config.yaml
crop_scale_min: 1
encoder_norm_position: "pre"
decoder_widths: [32, 64, 64]
momentum: 0.95
adamw_lr_other_params: 0.00074
weight_decay: 0.05
Rows from block 8 of the encoder, named by matrix and row number. Rows with one number belong to one attention dimension. Each number is 500 + 40 x the weight over its row's rms, rounded and kept within 0 to 999. All counts start at 0. Numbers have three digits each. After the name is the row's rms in percent of the matrix's.
# v: attention value (encoder.blocks.8.attn.v.weight, 128x128), inputs 64-127
# proj: attention output (encoder.blocks.8.attn.proj.weight, 128x128, transposed), outputs 64-127
v.7 100:465523567441474510526533504465560487524472530446604460443489443529433485473473559532480515480474428494434549514489510498496493519582482531499490498510497447516590594427507535530452506469432486
proj.7 074:538473427545546468509513510512502497502503486536435554483540483497499478529506401493597476556490499472561410516548530477461542500499538466491490466469478538509455464576504444511552530517599512
v.8 114:429514550441511504565547483500531515438447487502543516461484443442430482630529517509479510569482525523433474521453504478553522503521502500490461445483479410563500501525514529493489451519457469
proj.8 099:590471441517459565461453478557497496517501432508481476532498494546479545437459460453550495464509457459495503511570491472485475521459482485521507430587480593458557521516509429479520560489546504
v.9 110:480553534563415529431483504476490456487509529487523518453483440483436522497491540525523603477466515526438537465527548493538512587486559533522479537488489515618458478510476433415484450534536459
proj.9 103:491473443499541465552493491498491573455480471504467478507513586530564497495507443500427479587514464490525471514476426506476541510498444444455490480562502495473502565482503615572520489379458541
v.10 110:538463482477544426501535516432489509533447526431536499487477485561531512479516438493482491514550452467535462541522530479419467456491463579428522509548531436469534565496548530479464544498535488
proj.10 138:501543513475399554523461483539544434438507479565554528503478523464445577514499517495530449457485538516476497495487536513535528600504497464532462481497549478542538467513503434493529463502518502
v.11 101:506507489535433474561490490520443470542532527547559478454490529478469497513576468504485491453499580461532522545487531421490542531512450498481575514464562453446449536458514497468445488485522523
proj.11 102:447543492432537450472469479474519547398493477444609491521504498514539493504519513498498464440512480490472451583549481588550480460496519517524462540545462540558500442502533511489461502540524442
v.12 138:604514452486475527488499493493458498567493453537514510498553425500452468512530516478539535526482530468544545513508532474462489459510524541531485433435500438489485503537498529431520427486574536
proj.12 129:381486562494495464526488488484554494475490509479457489506450524535543526456461522510505489494489492532500466487452451508537466550527477480518532535521495548499466555434538480484488524457445422
v.13 123:505499516526480546401435527507496546522484480536536454509512497468520521515502471521544429554461588468538599547460533458483516447492407406462482556500515505466420528497488505406456545473442499
proj.13 139:493519513435475455505543484507487430423509459495531551545505486504483478476492442504409486457572508549445450571570486576525521509488542584534490476567512457495605504550545476541483472549514514
v.14 128:590510473544460505571541470600483472524423498530471499484485528486417460536595419490562484471546529486573501461467484482469496533425486486509484473487470505447484502452551538555518452481506563
proj.14 147:466450512451481562472490485414504502483537511448514497484472426530531475492440584432521492477460439496476530583508488537497477437573526502557555532478520503510510491515493459390469576571488487
v.15 142:518549457587458494499450447550453497506532513490463510543516495487451516516541444517550493396485506494546444495532468390511515482457415483484571430547486512436522545419524461552484445497511518
proj.15 150:473490509453481488505550508464508514455524492458556461448525528477553491494451543469494489600464494472496498575482530600505475516538510543535489588482571503552428465480524528465402516506486524
v.16 107:492478539517546561562478436567488529583501508541484482509535423527491481563472534573506467535430529495553488524480475457489448524532447491498481474489501490470493538485483492476537443504494563
proj.16 095:488529526491538468495515522456488426531496529467473500523515503441520483445503520485562555544496477505505465445544474486526460494436604535530523509474450534477465464487507529503510536473488444
v.17 112:434481466515522498590498459516500590512468515432478467504448527522535458559475445497532517488547468492536431492468483444498518506501464485476517448535406507453554583445566511519527469429510546
proj.17 130:551455492514508514451504548486501440545511552556455573469474475485518528468532553473556476486456497488471537482543503549480481444479500520522575552454522493531472428493427478499494579530525450
v.18 125:421544549466484454537509472492500467461530476513498487508505515500516546506510446605500432460453476521490486473462431478533518533479482415540527560498486555451534521501503440543511526575464515
proj.18 187:532516473523498530520485487532480531441459516432563444518540504490497450495449496448441475535545565460500531610529535530474492516492475503447464480563527438504500486530534558495473464461502545
v.19 110:493508533562440489490551441587527537485529512455515539573495562468500494491553429479518567489443528587486498512519488484522470524512466477491484541457499549445470480482490404487554490547484562
proj.19 095:512476516464514533463502514427434424528492529561496425471517445525469437517494551493488490472549453420480542521523507512479498474430549539504517538543526467524510539543530598475461496499487428
v.20 110:553529461503474467415485499478512508541517522492538519485488527465521477541454579492505502573563444540486552496535577519430545498513435571471481519489457494495419430460470504438444631442511462
proj.20 099:500488505487549499516473508531498467486482467503450550518526496585491568448539430595521513485453578575418457455474445453548452449540493468503531465515506532512559529513511472552502409564481463
v.21 096:488481526473469547573552474538468549427527495513537523545474474491488478606559460543550471461519507455433526530446548454470487467602521498539531470449479464498472557528537535472500398574473530
proj.21 073:541506465541567523476487504456546514522471515546496478463518481516483474454465449452468494461539470515561489559593449489463470479383498552510502445536450554490516504474502520470498622442571397
v.22 104:501526535580465521446483542455489399544523505518478489411490515462446489461500555472520531468547551411467521421522527464572485583480594533481597509529554495521463505513529479476473444528475476
proj.22 089:461455426472533439552558435487513618474494490474522503559504479523576478563513460512438482540503424505533455577494501575482554506512446493526420506519518546487543511501443525530512547534548553
v.23 102:515588472517504465523517495549506462495500510502452459452483542552478541490497546504476522489523488506477522517443467443433407541455471518465516484537498580529493526413528456499481425468493444
proj.23 096:527470554472542493508533511433475496501520547529509493486517467487575417489517504505521514505513448546491507443486495521526558458488511481509555551425470449500438529588480493503519568551540566
v.24 124:517496527450411477568566420496514541429513526569529519487491568483514486609497523525493503517549517514532519470516568396484506372591486498483486490543537392465506510453546511531506526457438518
proj.24 130:492443470487546520417453528514522431529481484469490520562501411513415544455519397512546464465480504490475473566571474579504454524415544502525473479554453595485563488603476469484475539518567402
v.25 113:501515451527457472508483464570464578589499437514491499522526515506460517457504466503515501506478553549521414457577465477495555500451440529463503488506420528437509526441560462519529554444509529
proj.25 122:453506539474433513445511510528506390451492485494458468522494506472516510514451525501523500545464466474464575549450559566495463546554485503516514536498597488528480520510517506497452409506449506
v.26 106:552564453544537487548452519490486540575466514495524465475471506411438514450480551470495533472507499442539531468506523395566509524449536517467533430533514522497499510412586499501501482394485516
proj.26 090:443471526441467472496564462484533459483550499510397532509539467570514498512524427541593466555418467553474490553508517588487526547565522482559503570477507551488469477530459445537458536541508543
v.27 092:545566518451519446513455498489483486494494496525541480496558509503469522506554504478495544471460498547485538535513440526437465521498409488487499483501514501504530553464510392565541534459503552
proj.27 073:480507556491454483515508516531489428471474528443573474492439504465549420480533581523532520482504504468512454517463553488551510528478570458439470524469474475504438542548561537455484419550523520
v.28 109:481499553509466532488504550510516534465427462522468445478503499498483518573543407538520466539472535485504520513393473519551528497439449421469507522499443504516499488474517488530525516539569486
proj.28 107:550468497484480482462500484529499450479522482509589537493444465506565455535482628457466544458564437483512475488579555526481459431540564519528494463520506457495547487522463462442529519580465461
v.29 105:467516494466516533528538452555529513554466454511539497512545523494470449597546454554526546520433469520423466520508502512426529448549399466498428505534458492480543591528500498532502522502461476
proj.29 086:584468481474507504511482503541503460476527518523464558462494454541486522444458561430573493484538477426500526441515522455520419498478569511508611519432485493487514472467536507449510516472539485
v.30 109:511539463502486521463470523544518507508564484413461522521527453508553472471468490496538462497496479465447486492522513560415495484535486506542538563600447582495486505485452473506444428568457422
proj.30 092:534504508528495513601522478502475454546453541566501442517538556500523504534520553465429495511498517558541534457395508470481499520495514488485508521394536377458475495500528539550540512443524566
v.31 109:544508512568520473451462537491514450522442489521470520573552534534482526493460498501472480465531497446504462530504491531497469562475474479463548488502443521516514521514436418497433484524487459
proj.31 122:476484510485484514540571493475489561491529472526527474472474531427533418502512535490500498545480497523503493471477464533491538455534584502495476570443549468492496500467507575541568509490511562
v.32 082:513488477461580512504557462469558486516501443573493487593489457551490537445504465530586499479576489553452465489519490513438489543480516492504413483478409542526446441518446529502551527554486478
proj.32 068:517527575528506554558511532574448551546513435479430511489499489458466457490487459480466518541470463540524624437422546423521529477549509492478582466475497440492487539473545506502467536467450591
v.33 107:458544486519551480581519565430478473436436488519491398468476512520479462527494527496495510515482486460453485487504518495492481509498544476510492465528522530529498532494530536509481478468460368
proj.33 092:549454505449461522496507464548506509526556471503522590497527471459550567499532458494531495489510481532482530490459490475499540479505468523495471454496460493505552456528480411511505547451540605
v.34 100:518525491558485427442475475588522488474518534580537548434502506492521453466526497518499536517424443558543537465522462515543511519421511523478473533478526478536522459558505473518522527553502602
proj.34 088:482511481468453510511523489442495503492462484401466433503467479544490510571441482499442442486494527397499481544494538517491489502552520489524489476523545563437489616566492553472522473498480495
v.35 105:507480502504490452580490508465531536508465489439471548532504494542508517461456547394519467551583443470463485469422436519440529483451552525491554487527562473426488495486504530524452475494505475
proj.35 162:522495498540566541456541512463506472572475526562469499486486439486458441564531496512542547448479492555524513464498537476513495486536505506570543546412455512547473474476465390481579528577502514
v.36 101:476456525474454563511563456436487561530475490495543483544459503506574508516514555403441538533495505527512483541469488482489544427467531500504468459465477500489504392550522585437580549477481542
proj.36 127:512559490528471508413448539545534442534509473541459473446573503499461619453485411525485474493455489519496510481526519501523506552529460549533508500586510507485524567526525418553468490530467485
v.37 117:533401527461529575511528478498456474519476518545501556506528510554525508453533463497534541458519504466535542530470489442534502472520474481426509510467519492406534521485514519604541556465535559
proj.37 117:443553470489566437523508493490541474480531549456550549536479434499454437543517547490562530502491459503507505518530549535475505515506529515577508486485487503573474455476493473359436538611522460
v.38 101:472494510442455446539561515422509575480448473545489493498423492502483477487467481456530436544541565529451505434449524490520516584568479451474472427511426480516492492538494534455560459449492540
proj.38 092:484478480568514558445487528610427468513533532485446537507468487501564530488518455505476502468502461511497476519522491504477510408434479502509554514495448536529477477471518469509465527543462446
v.39 099:470503556473446585480552550475496489536426532516548496426483459532437518534506479502493487536488531492500466477465523474500528544485504433467424447426472522463537532493559515483494487494472498
proj.39 075:559481475492515490537539476506497538483598477518438538505490478506498498465508450497590517508536430501499519543554486469504517464540534556527577531551503475526502446517450421425451539516476460
v.40 111:517547487491454487495525544474515494508427484526472527528399511530443499569504448506493474467589554441480491491449558423442516478481476487489568475510482493469463556490601514464469568440504434
proj.40 094:503454490475488588488528451505452502485567518512515512525528507512475525458494517500541494504467459624459506532529482528543510508497506501601462455508500507546534430537481428480471566587463547
v.41 098:531521520460461505487502506511531572496507474479508447541461515470462492526504471522537550517347623521568524497519503486485511462484471484519489485501449475461445504467477436530543510535498518
proj.41 077:496462569484429518446513490535496386445497522494474550510487483504466533473488502521507483521610453436484525522506546531541447505514545524487493476572499522453577459544536521437419464474439460
v.42 112:484499453475457451527494540454539459470525460498461535473464468555494549444434577509439493494553500479431461459564498608514488593537518508554529479456424474476481478517482425480520535556534492
proj.42 152:485498530538577564513546501502458574545499541523486461472456550484463444509537516502548552534458485522596515483427455410481505471484516483447540552415519512555454503430474552518538498424485491
v.43 103:561549436453486480527497496564565465492538466449562527555499475425464485478447579482442531557532499486447485517504532566545541531520492527453471513442506407604441496534452472483431533461501464
proj.43 083:468464562529519508492478530504504573443479420561475479504506553567447587481500371520538468466495513518499502462551444454486458468462481438477510475538476579465553527474504528556576460502493502
v.44 102:533486496506482541452515433534460534547468476546509493540538498494540548439512528476507595502447448608489447530491421549531508554476504498457506492439492498534520433529460449514586471522536550
proj.44 119:500474517537563410511466562468510481548515480466512545444462484508563452561509579521456551443530457419517518444503529506482468396492510551501525549470490513480463547448452537499485481523499416
v.45 117:517553445486508540578484452533475577472426452526511489625471543478484475521518504490533535504480539532524450495548536426458504480513477471544466464500380524462456454467485536466551438540503532
proj.45 123:518461598484471590515508519539490438506491542455464487479521527486504531443458497458500445519444512523468562496461511524546490502493501514525570520487510465494486532512581460549377536480449489
v.46 108:508486435373462456537497501406513508484476517465484528500516513490483440477467495451529438513553471511523508430454551533516525436510498554460440490513523429528508455519449555504515536376477475
proj.46 130:509501517542490540480435523590497506463500479501521484521473534524483593449490406531450485511448537521437483587487458473503517538489432467501515474508442516546517506529582447522455489549481537
v.47 103:544524495486449530521471482509508529579464495497494569502510513535483465461545540456525499565534498434542573543512498470436451455455442534471461486540519523388498563422521513516461558422514507
proj.47 104:485496530429473497486564511515493441423476578512520464492512474492452533478488478491545465449462495578463496488468517529550529572577510480529550515457493428594510492509545396454479531586466534
v.48 116:525498547594544519475493483527499560541463462511532549552479478466501478535445512472432497502519469508551523521525538443545483464500559507510513475518521448579475498451564496435538466391552473
proj.48 122:468487504461450457469497528474516401576536469542415507525489446466461482491588501579540522513482501511486503428513424563508465517477531537501508511477509556423517549540375492564500545490478448
v.49 134:491497537578454495521518527535506518464437526527519523494444547514563501531464471509506476500492481488501503508460549446485488517505524465517485526468406511494483536475588483527497514555471566
proj.49 165:531485490449479572500482483500478529469520560490501445548521496479490522474500478435461417466509524531457516548528472546533516480480488506494518474577513489514526459602475516457462584499436500
v.50 117:561516432601430513472460499476489563521486472563467522513507450487535478484454500487521503483486513438523525469520574515493551486528489501515572514526533501526462516427468464513501504450501489
proj.50 140:443466533436586459536542498488524452511520494452488566533476496501502474551535515533471511506489510545497452471515473549456422437459565495537497534417460521477468472523445552500499488528508458
v.51 102:486481600479486479511571472526476526364501486550502498451481531509519545519525506493522519588491484531495488485471509434518498498513591475486479502536475490477552496572496478604538508499526466
proj.51 079:536464440508510513470483514553541481560482550456466552555461397531509510531507490450528515461576491429505521506505517560498457454488449507473513457520441508488543450498439509427497517524498474
v.52 118:530533486471536446441431584411532565483462441512517470522490507517520468461404562426490474558496457418523549532501572557492505475539487448522429495529482536546463486492444493433471486488508471
proj.52 151:451486528493431546507585499615480495434535463527485463444531545482484591473475428505488459527472578577469510482471508473533571542521466564504507461522520458521490541510586499567494511482446571
v.53 108:559554519558587505470486505529536503461456506485517537613450481503511462486516444459527481465515442493456472561499492511430508427488527505511482537526452462542513501554541425484438498496561496
proj.53 083:485464481502384558545542497492538524526557483551491492463543540507397571492496543476505417470481556511499566469464473473525477564513466454549503436510537510452465529536543575486484495471456532
v.54 096:406497515447569474521496527436449528463453520518489447497482512562465498574538506498489497490572508430543442489400513511472520476470473522529523466515423482480585581529576501534539485519516500
proj.54 079:574505481539476528484462506540562485530546539464541573536482478454524522438486545467482515474488518539458493514539485507541488455478468454490461463416497471519499381553455503446486529536506495
v.55 125:467449481448405477496492457442488570495520518479535547476557463498524569537487520468518484497511450505497534465447536465501564514512432426495494470448478528392482470475502541478501540523503540
proj.55 119:512569512502602487487478552538466457488491515521494461509484515513516456479507435485476534499507544527511484525544506539496472495484476554497516529524527412615464514483512445492457485559513453
v.56 125:499417488494460430448495534501490572517548516506553572476520528566596424375472459470484521483541446448523490504499516469472463496536529527494500531499449506443565469518563505537516546523548556
proj.56 195:469538469492458529534477527536504469460479549501527421543454520445473559507552520518481406481472550514458509522450519506500584540520447513489452504574544452535436497493521495469448529514431528
v.57 108:419521518485494474470435539499562471454523503487468458500481507481534558485521515468473479513452550542486500528525484570527493524479497483534485553476478557506499392520426439485518494527451520
proj.57 134:563533519501462479513505506552441504482522446464579450525550553500555482515503485501419503495526495486512532503447536459487550505485463538433482479519487424503516559538561567539466445488541549
v.58 116:468501517557461552424515480443496545509505537505486483476545482511558471394463503455541496495536472481509567508416524518529509474481636486493396558515490555543511512441570503494466480483474462
proj.58 137:493469470450535402519499549499502496528527475535495549549498446489479490563547480502415478414513459539492489472532513522455540467511454525468559491489501436480490486556423472495525596519488516
v.59 103:457550534444452510522490476421508482498491555481503470493539529480399448501516528490489517502454534521436484513527515538516497540521488499480384471544498517544567555521460453536506500554456462
proj.59 083:563436461516516484501496560564530580467506462519484557485473518507508509503460438455543479483548458411533510521546531455468533494470459462467583474515485458483529463487533493468520440413568525
v.60 125:598491463490410479464444572518513477526505503535508518507484532431502505435490474509524489469465495445496542488584558524482491489568459501506521542544566447506513495508441547509521480443516523
proj.60 185:414505521466467529541519464496448514474550487454537461553535497538540524442494454501427449557493575520466526569467458494518506519451499490489451462559491499530500547506568525475435500486471530
v.61 111:535505490452434478531499454486469560480461494526541569447507501469510506514500526388513499512601441498469558423482554480470563506580529506496497516507514523489509420516480501477535528429535539
proj.61 109:455515437526592507460493518524505435523529493485492499492496475607530550484517465522488505489397508560533462536504481492476490496464440514561496472507463502561472576480540498501479473602503463
v.62 087:477495551547420532425495526528559534505460494487506566454481449509492465420515514482471483541472527449401557478511504560550507595521495491527492504507553485526499521487448468499502503500479507
proj.62 071:531489466447548452509599455520413493483549492522467461491502486531517501625501465487479583526511448499619516476500483462458522490493519513459507542475473481529472529476486523474543486498478492
v.63 104:449478523550584515529434507531492447520451526440430476456560470481469485557554496560475475522492449466561538523510493540482386553525456505528505523507485533488482526490452525516462405528515455
proj.63 123:556530482445501502542548453415477494527539503493473504502478501537539419466453602466578558535455494520466459485480471439481535462471567523497517487409491468521474476448511528457555550502516508
v.64 093:560494467473473523546525461491493533528480474462530484472461486472499464447481466509542513462480528553451487538430484495516563516491386511471528502510493532460486547514593478494498562467492516
proj.64 079:502518509468512462523443508509521485490493546537469515521564439519459435520540494455523427466562472493527515531543616509459497488555535481551531548440490475497481457457437488518464528564597501
v.65 080:489474521570553506432459536489557561468524536500471484550454487528499524452463463483518609532568430502458547461535548416506426492583406459512504487521525462516471521475548514451475506477474526
proj.65 061:503473501440428502555557488500429549489526518591443555503573508554537448522467498485484458535520522549531515476442495545494517512419482499539536510435513483535540476440478464472515613504478580
v.66 093:441421554548567538469499509518464445533481484524490519515532545562517477490494476565519460470490385489520449486560534546505463445601593537508428536514494472493491457492443538527490465526497507
proj.66 073:498463414488462512556558462507452554550543465450542500516515462516495578496556486479466546537447613431469519496408441456497512524453521478550541465520495547485517486551528551454495549466479474
v.67 094:444495482503489525472453524443466481453514516539530490544560623512488549581475477523486503531534424494478518547553565471484485383559483465518488498482441504506529500457464455507497496532496421
proj.67 081:527435544511526518578588481504477598519510538473485473466494464525566465461486518543497514577489548561560550477443473436495484523466540450483502495468513525482474520505491510541493522440501566
v.68 085:456532485478533526545438510494443453413526515487467483474565551490583446489429463515556442504484520481472473534488459518503532573543555498524484505457449591554499526558435497545483478560552485
proj.68 071:554485489576527528528529505587513484487424519514502485496432497460517540514535518557418532473548495482413479459480527456501502421460482457507543447515467449474490509480522496562473455463465469
v.69 092:510478507472497443509573523521449521529471439511507510456535562513495484537548459533387423495485569455580480554524496541463468460456558563502520547527550479453513457601463505540544502556518488
proj.69 064:473481491516503533439477437446572488563527465461540465518477443484435597457522531520604546508472462507498520505508472491515529493534551489516496475513477561493489507498538491503471456499509446
v.70 078:524498485479502535510521426634490493513592541555459547577486532463572532479483541477481522418468515499509485525476458502431485527486460507506468549494518535452464431531472498554508465494549540
proj.70 061:454564491546557531502460528415544568466437518492594497470509517489465542466536445553441530498499501478481543473525509420509472502529467531422528441571518424536476545519523595506459516484509452
v.71 091:530567385571527466528443478492485517503547554497532420464558494431513411485445595506545530534515551538512521481507532444480461497532483531535425523478427466529461542506490443484510481531526541
proj.71 073:492452594505503538464515545503542505486394479524431536482478550495512500511517450470494424435471485512430479468507512505470539465415566491482536490483558506516489486501483536560565500491457435
v.72 089:534453513442536477479530461589523507510544490472542493524484476503510484488533492501558518488471567519470451495452422614511587601462468511487487468455485529518498457522473594519482517484479571
proj.72 074:527570444540463520490402500466504401488464462473494469451539547487470530500523535471431471441495491416483519509528552470479494521540506517483477563567550524475558480486461487490490448547538444
v.73 079:417592559462511567455447488482442492478512501563485511482566556519422521453504521486506561513505544439438527486527537505484480505529518554498450512502504532545444536509499474551489508504557491
proj.73 057:483477459528567468522556533503511517547472541425469455561531534565487441535500494520519499478483444581501556514496482505483544546442472453480524486515508413521539480449454487452469486557463490
v.74 077:479571486505456525530487519497529502499570592490497548521528506489449561551474541492556526581461519470415524485523482509488553471536465472553501511478479441535558529491499510501509528478486494
proj.74 056:476553540539516508497499505535469518461470463468462478547507569534518475535419475527475461461472462541500505529436438473478460583455478472463432473521497511490509511464487489520493454415460521
v.75 074:457548499571464507490468488466491487428502522491508540451443493510511441511523522485503601580482520501554509544544467474500475550485532507505518529499450508523571503511442519488510480481497579
proj.75 056:488482483434487520469519524523510419509466502482434518527460530506490505550475491528533459444414529517454486451469404515485505459435491542502498514428544467514496565489466509533544469521531403
v.76 099:531512537447446502509524484552511468511496428492511531471499543508463539493566529468459519496416556466493542421471466493459484530521453502530548418504548525503527536474583544506528481526500468
proj.76 085:518525472511484508506427514454514430503492571446550460590529509493534515517467471462465503448516455464505454574520531528511477548490487509449413529544468470440582523561473481418459510475534513
v.77 072:534445470510511468528537567532532523482493526526497521473473584498548573532513517460410385491498503501530494534509464463509458457463548471486514626560555452462475433568363467544539490518520509
proj.77 067:481483530498530509484588463402556507513515521564523466481461477454493477502507529536589590511562476508581499468479496481506476458532507499534520426457449516512437552467573493551550492494450494
v.78 085:512565536443453464516501500573531540499521505469518515470516405485518365491457505454518536502502539466482478496433510479486525585566519489498480443523537524561531564496575465496473467486517472
proj.78 068:497526474560488506442408512495504446506490481490472539514487487484515566466538476453476450449419508465488498542598477565476475470465502550549518509565473480446513506589446519481509574552542488
v.79 083:535460533475529526482461485465495494528519499472609431491488512471484423554546450578454559527558443549520500508493472526517476517515485434468507488543434452470538469541540423557514507529468454
proj.79 073:509424466484492457532553447487478525480515530495453552467496492556530535515540592465587435536476519457561476503523500474495505435525576434550519481483498537484485474454466480450493582524490486
v.80 079:540541508587512476462464497504523587491555512457531502452520513469535495564509526493502511464481457536545422434534504451489502374541500501576475538538431392494489519482570477496529597474536535
proj.80 061:513436493446470492562516496467502458485441458523487510474492494466507482532565511538549448495522557451523486516539473550517494532476512470479509537450562618527545474490408481530511463433460474
v.81 091:476507437464549489460515555504407479480495491569495474468519564486452514544514472498448568520497511411495457475530514451457415471523567468488475514532449490514518541521454459524451466549518526
proj.81 070:509472542503487550554481433531520528518506513460545512533490543577516627429467508519537442538441522541478523463490455449558557475424454451518514447498528514488518498528561522535482513425434457
v.82 093:531508482487457524482557552588520557464491479538510492445531476535522451468489424485566579492489533485510522426542512494505532538492505447465547501510452508433462497451514548482507485586458552
proj.82 099:483458528421494500513463479483442469504504511513498503532485405548513494520491532457464481492551477453526572487513498569490521399496536549494508537480531503522537470531494520479533564478502480
v.83 074:508542520516535454473458535499479491505451543459447521498563548516505517553544474448439569583484535503436529536479530460539470512461563547544544519488459454480503528632504451543504509588499487
proj.83 058:560404524512455603485558462506481455476504490525535443500451478526524518544434522493540468450489467505513485522443481465492515545483529421557484470544530558497554468497535497470501441510461491
v.84 091:496611457500508496556476533582517523535426479455441466539506496483457526485496538465517484502520557491483521500504498514514523515480579556545540471438505542505456524496532480490502445515547471
proj.84 092:510453568510410535427458536458522530439482481496587471503509518486542508483442479498388473456506493472435495508531485540457467562496495497459441501555559464493507482581547527480462510482504525
v.85 097:463527504512561526467430520563479476498515509465477457476534523512503449495457507513459502496474456482484445461478559525452446496572517562494397511506474516565506561484512446500436503494551466
proj.85 100:505491496514404544470493495509522495493480474459556498502502534481503594472519513531453464519466546517465529541503474484524548599473495408528500445535535515455480472546480483479451490442394524
v.86 081:470514445502518517466567488526543519535547548508517480526543497516507462517554532539566553534614446521495497503494473519531499493447524468475502515508470590486495454485432463493526430458382530
proj.86 063:521483497492509481561465450463530485517490469465473513482491507544491475541478516469453466505419514479489519477500502490471503491503518523510441508465573484513504499557490527557529531568586537
v.87 092:512537455522487487533499515470455532424484543510472518532535472521508421486481438485518551478587541485500506524558591481567525539522538554450506445467468522554506530508551536490526526437484450
proj.87 082:463530570481500510452501555543495472517537442489412505492504462485505470503521453498502516496429477499522578462543490563456530463414558526594529560387476480480457523507422502482519564575569532
v.88 085:511519417473516479517489560526498527505535519483575426543502509483533418502503486480418545493572532521454438559487493455448481483508488519511497511396498460475492507525567438534499493581508476
proj.88 070:518453558587460529478469436453563540463466507534519517391503504448527559453576519512535437451523488492516536414519544455494518434510576451522525545499476558490476492507540503534524555461492482
v.89 076:469371547503479508555522489602494474533508492531460520546462574571493506549439478532484528522531435537426431568483526530434445500522483497446523536513519436467522469513484466506456459573556504
proj.89 070:568478470486508511482510496454477540528537592489494513457525446534512489454550523513591499510567525482591565426444503443508465485512512475544583480452441505491481491455464470511476568500480439
v.90 093:502478544555500490435518560464432559481599527506553529505560521475536486501475435497509473517466476460517504510568560494552486459520541478518462507488484462534517504556497497501513489497536469
proj.90 139:482524525504533478537559461530481461547498533593385533427415471513505490543515529531543564491527506541582512490459454498524520469466485539513570534478508506536467515380444483482542507506482450
v.91 087:385484538486574501537477539518448431440511501531466568533498492555554436529444553497486579576540451505486532485480497472471521552473537488521532522472485549548516473612482498474446502466485489
proj.91 083:533524453593483557475469517576495532541476573439511511535508529467498520463489483485437478534461551532416504509462456540535435561483448488484455486537484456447514518470503545559521462554494524
v.92 107:534491504481501486419505540498482529505536507512500512462492512559446504490539395530466505464542473463490479484551548560451451436511502497462435476481533474535541495550509513500531525472453436
proj.92 104:458442510451523457528548469433467514502526446480503519502505515566495519585471564496532542551447506576560534537455415460521513477484548439546542519438470534525449515453467443461516528488480542
v.93 095:496486458552607600524518437548524500531496536506537494561547496448499482455507493537567544560511520584493525529480432499514484518462452473490523512455450530468476493449484553551474431533443540
proj.93 101:548492498469432521573477531515465536464472517469512464453561532560530507496489509422431409478531497420422486489502541470490506521514495506510458470576578430467529506569556537463507534457531535
v.94 081:562484595526536496476521459537504581512456489480581439512542466539495494512525414500528460451507424523533484446525494502507449486516531497496560422466464466442485479394571492500501498496484504
proj.94 066:493412457459493476551567511475509492505548517504465541469489430462494539500537515449564570563470553479537494533542479555522486490544506571540465530536523550500510447551424462431460579499497478
v.95 069:508531454553496459565447528444517551453505509476468452492415476411497553488470487424459498473525528483531491518487483507484549512467485428552560539512524521529471473502564512491524510364498442
proj.95 050:497538532421524517498504567493503492530504445524495537515547523503492399539527548515531532507436492537453523571531449558480462473512495543551512529412454475462518499436439418609462481536540555
v.96 089:484433501499470428516549476532482525470548442532562473488524540522584553538478575455501495493456478510535446550526476473396517466547522465521520475506486475461540494480472536515494561569505565
proj.96 078:493505494490522491511486510503554478563443520452470511502505431455478488451580479537559499523546544475553539433536510535546449534491493517425497570512499543478518523479437470582533493473531412
v.97 098:395559466513505544519476482474483479428507488526527504487509505526500499573470538474515533465493545377554469520533571464448501581549506505577507522502511534535528553487468568482521415486556535
proj.97 103:472505498525514525476508548549534484513504535489439497520476563439475483454488467521458503521504493590461514479510461495514507467420491498447522489422480383512467524494478463543467531481473423
v.98 090:498505481551503562514425449493516526500535562504506455528543529427506498395547498488493606547488551518541541475465486544494501556530477513535457471474509507530523456605467565471516444452551528
proj.98 077:495521475475483524507530571496517482486471454535474489465539529576530477598498551462447456413514482456450492509459511464450513517426558507469467520492512398512470499438475531452530500568578492
v.99 087:478512409504454537529507574437539527511485491464565507515497481433519500474494508480464534446516531499486509512535451559547595465479523460544495474482509496503517504498477517484537573440448481
proj.99 069:488543547513533460517499473526465511505532399502412491496427528505483454600500414523516553507516484480561485517519487549503474522510497515521473502446494499480505542454522454498522420541559520
v.100 108:449455533434518496537551451477514458517512446485449478555446474467462562496513545517499528506503589537491545466504464504518484465451467547490490491518514475504534445522418501519502543389470535
proj.100 179:453549494545451532457428530533506528468483470456526472497500551505523497458459464517456492549509478446478505570515550506522551570531468479440406519556517536509503551494555523505502415496520559
v.101 090:516457521526549547513442475550559474547489506436467546539465539496522524546503476482557500593501482538493570505494518454524474482569472442461572499556499478467467498447488482548475492457451540
proj.101 075:502469452461408529495492439501371538497498550512494488525561491575503491483398499452505473527465481495474513531502498522527490585514478532557490411545531520488569522530551485489499538541490542
v.102 090:479492394496466548534504516540477465471400567495455527512498551487465523518497508503488423474524582425481490473530547497465503435536534532517486424445496473548547544476532510533483495492482465
proj.102 097:527495558511502542461484546473512537466526485508575434544520555481570533455471463518419482510482469501440500493507452467481473520419506467453442584514498533460452519558549551497493475415543521
v.103 105:572500576446512441479502534545422496462494466461524493470536508469475602495546501472468501510445460592499546527468451554496474374466449520481554529455536474498554472592459453502482541495488540
proj.103 116:501495512510471519537489449432563478481487537536536486467462531509528499491481513482559494539517527465517466535493511458521512561536476497527468488569484544533481485436541529459472455495513531
v.104 078:577486505536467497524474515445458527470474611499504561478502490444476477455514456512472548526518508515507512514525445487479518533427530478484593547521478442492515513486550450486473562505491504
proj.104 064:530461507413538485509563574517508435517510498550484516504504447566488457508511539446604476448494490525491508457417489517506494479541468504549482526431497435473522431439459481465475496582522494